A small multi-label image tagger, trained from scratch.
Model: 48-pixel images, arch inception, depths [4, 4, 4, 4].
Data: trained on seven-segment displays showing three digits, 97500 training examples.
Rows from block 7 of a small multi-label image tagger, named by matrix and row number. Each number is 128 + 24 x the weight over its row's rms, rounded and kept within 0 to 255. All counts start at 0. After the name is the row's rms in percent of the matrix's.
After each channel's rows are labels from the 100 images, of 14848, where the channel reaches its highest value: "responds to" is what is common among them; "colour at peak" is the nearest of a few named colours to the mean colour under the peak. Only what is clearly more common there than usual is listed. The data: seven-segment displays showing three digits.
# r30: branch 2 reduce pointwise conv (model.blocks.7.r3.0.weight, 64x256x1x1), inputs 128-191

r30.60 128 [ 76 138  24 153  99 141 126 128 132 149 129 135 100 118  61 140 132  44 106 123 120  99 121  98  79 132 124  69  53 139 108 171 132 120 133 158 133 113 148 135 129 119 120 139 132 122 122 122 137 125 139 110 136 126 131 139 125 134 111 121 135 127 121 131]
responds to: second digit: 5; second digit: 9
colour at peak: green

r30.10 105 [ 88  95 116 111 136 135  94 130  98 104 141 149 135  85 133  81  76 106 113 134 102 143 117 127 126 137  99  99 147 108  54 116 130 136 134 151 132 116 127 107 133 120 136 118 130 115 145 116 113 129  64 100 127 113  91 123 162 137 138 157 119 122 102 130]
responds to: the digit 3; second digit: 3
colour at peak: green

r30.0 133 [ 78 147  25 131 158 134 134 136 151 147 107 119  95 139 118 136 137   0 121 130 141 113 116 107 105  97 137  42  49 123 113 175 132 128 145 141 132 126 135 136 112 132 125 136 132 120 128 126 135 129 125 119 149 117 137 145 130 140 120 128 125 115 135 135]
responds to: second digit: 3; second digit: 2
colour at peak: black

r30.11 105 [138 104 131  95 127  12 161 126 137  97  99 113  97  95 130 121  73  83 218 139 130 102 130  98 149 115 124 117 105 130 138 106 122 119 129 129 134 121 144 140 124 113 137 138 140 147 135 145 126 146 129 134 147 121 128 155 133 108 117 158 126 138 129 134]
responds to: green glow; second digit: 6; second digit: 8
colour at peak: green

r30.35 105 [104 153 120 109 159 137 121 126 168 167 106  83 101 111  98 155 132  40 124 131 195 100 119  93 136  75 136  16  57 111  95 175 135 106 134 128  81 124  95 147 100 153 150 139 143 110 120 150 120 133 135 133 124 146 142 148 120 129 137 109 150 112 103 140]
responds to: green glow; second digit: 4; second digit: 5
colour at peak: black

r30.33 079 [131 108  97 116 149 144 139  55 106 133  97 119  95 139  85 120 156 121 151 150 138 105 142 138 139 134 113 137 106 127  77 175 128 102 152 178 120 135 177  94 126 113 144 134 122 146 136 139 135 161 127 104 101 139 131 121 126 102 109 101  83 140 113 135]
responds to: the digit 6; green glow; the digit 5; third digit: 6
colour at peak: green

r30.12 097 [118  90 130 153 161  98 169  77 103 111 132 159 105  44 132 138 126 138 163 170 118 120 121 127 146 150 153 126 126 131  61  98 130 155 117 136 135 128 143 106 135 117 128 122 121 146 111 151 124 126 120 122 162 114 115 147 166 135 123 139 127 144 137 155]
responds to: the digit 1; second digit: 1; white glow; third digit: 1
colour at peak: black

r30.61 101 [129 151 108 136 129 142 133 135 152 147 144 135 139 104 119 132 148 124 114 131 147 125 126 101 150 116 152 124 135 137 115 150 120  98  86  59 117 120 151 173  86 101  92  58   0  85 127 136  27  43  97 132 120 101 124 127 154 127  57 137 176  61 129  57]
responds to: red glow; second digit: 7
colour at peak: black

r30.44 097 [138 144 157 110 179  61 133 116 131 149  83 143 102 119 103 161 131  54 177 129 130 105 150 119 158 111  95 108 109 121 156 138 113 132 119 172 151 135 129 104 145 124 170 118 120 146  86 148 136 149 102 136 124 110 120 140 112  93 125 153 118 145 114 128]
responds to: green glow; second digit: 4
colour at peak: black

r30.32 095 [149 113 113 118 111 135 135 102 126 115 129 119 136 105 108 141 139 147 140 126 117 142 126 149 108 115 143 154 138 119 121 126 128 155  80  59 132 129 176  85  80 126  87  71   8 146  74 181  87  24 122 147 160 141 149 120 119  84 103 136 114 105 129  34]
responds to: the digit 2; glare; blue glow; style: red glow
colour at peak: blue

r30.42 093 [124  92 103 111 133 138  69  39 105 106 163 143 109 122 108 124 127 139 185  96 122 162 148 107 121 148  88 157 153 145  86 117 124 120 139 112 117 121 142 115 131 141 129 151 144 118 134 135 146 131 135 140 143 145 146 142 110 117 122 133 127 115 134 149]
responds to: the digit 6; green glow; second digit: 6; second digit: 5
colour at peak: green

r30.58 100 [158 122 121 126 125  91 104 107 114 132 142 152 127  94 117 199 105 101 160 178 121 109 136 140 138 195 112 126 112 144 176 146 118 111 128 163 138 111  92 129 143 112 125 132 131 140 128 138 129 123  91  87 115 136 137 125 108 114 151 137 138 141 105 128]
responds to: the digit 4; second digit: 4; dark on pale; third digit: 4
colour at peak: green

r30.6 088 [ 97 123 134 151 126 108 130 118 113 126 128 156 111 120 129 163 168 122 140 125 115 126 139 143 106 181 119 148 120 153 152 160 108 157 106 141 155 148 121 127 143 114 131 119 133 129  91 129 119 117  97  99 132 142 148 122 141 137 131 145 148 145  93 135]
responds to: the digit 1; second digit: 1; dark on pale; third digit: 1
colour at peak: black

r30.54 096 [117 138 113 102  62 130 101  47 124 111 143 111 120 114 155 152 176 156 150 122 122 120 140 142 131 120  99 114 138 127 148 121 118 101 147 125 121 124 142  66 150 111 157 116 124 166 145 128 159 122 111 133 138 110 117 152 126  86 133 121  97 151 156 144]
responds to: the digit 6; green glow; second digit: 6
colour at peak: green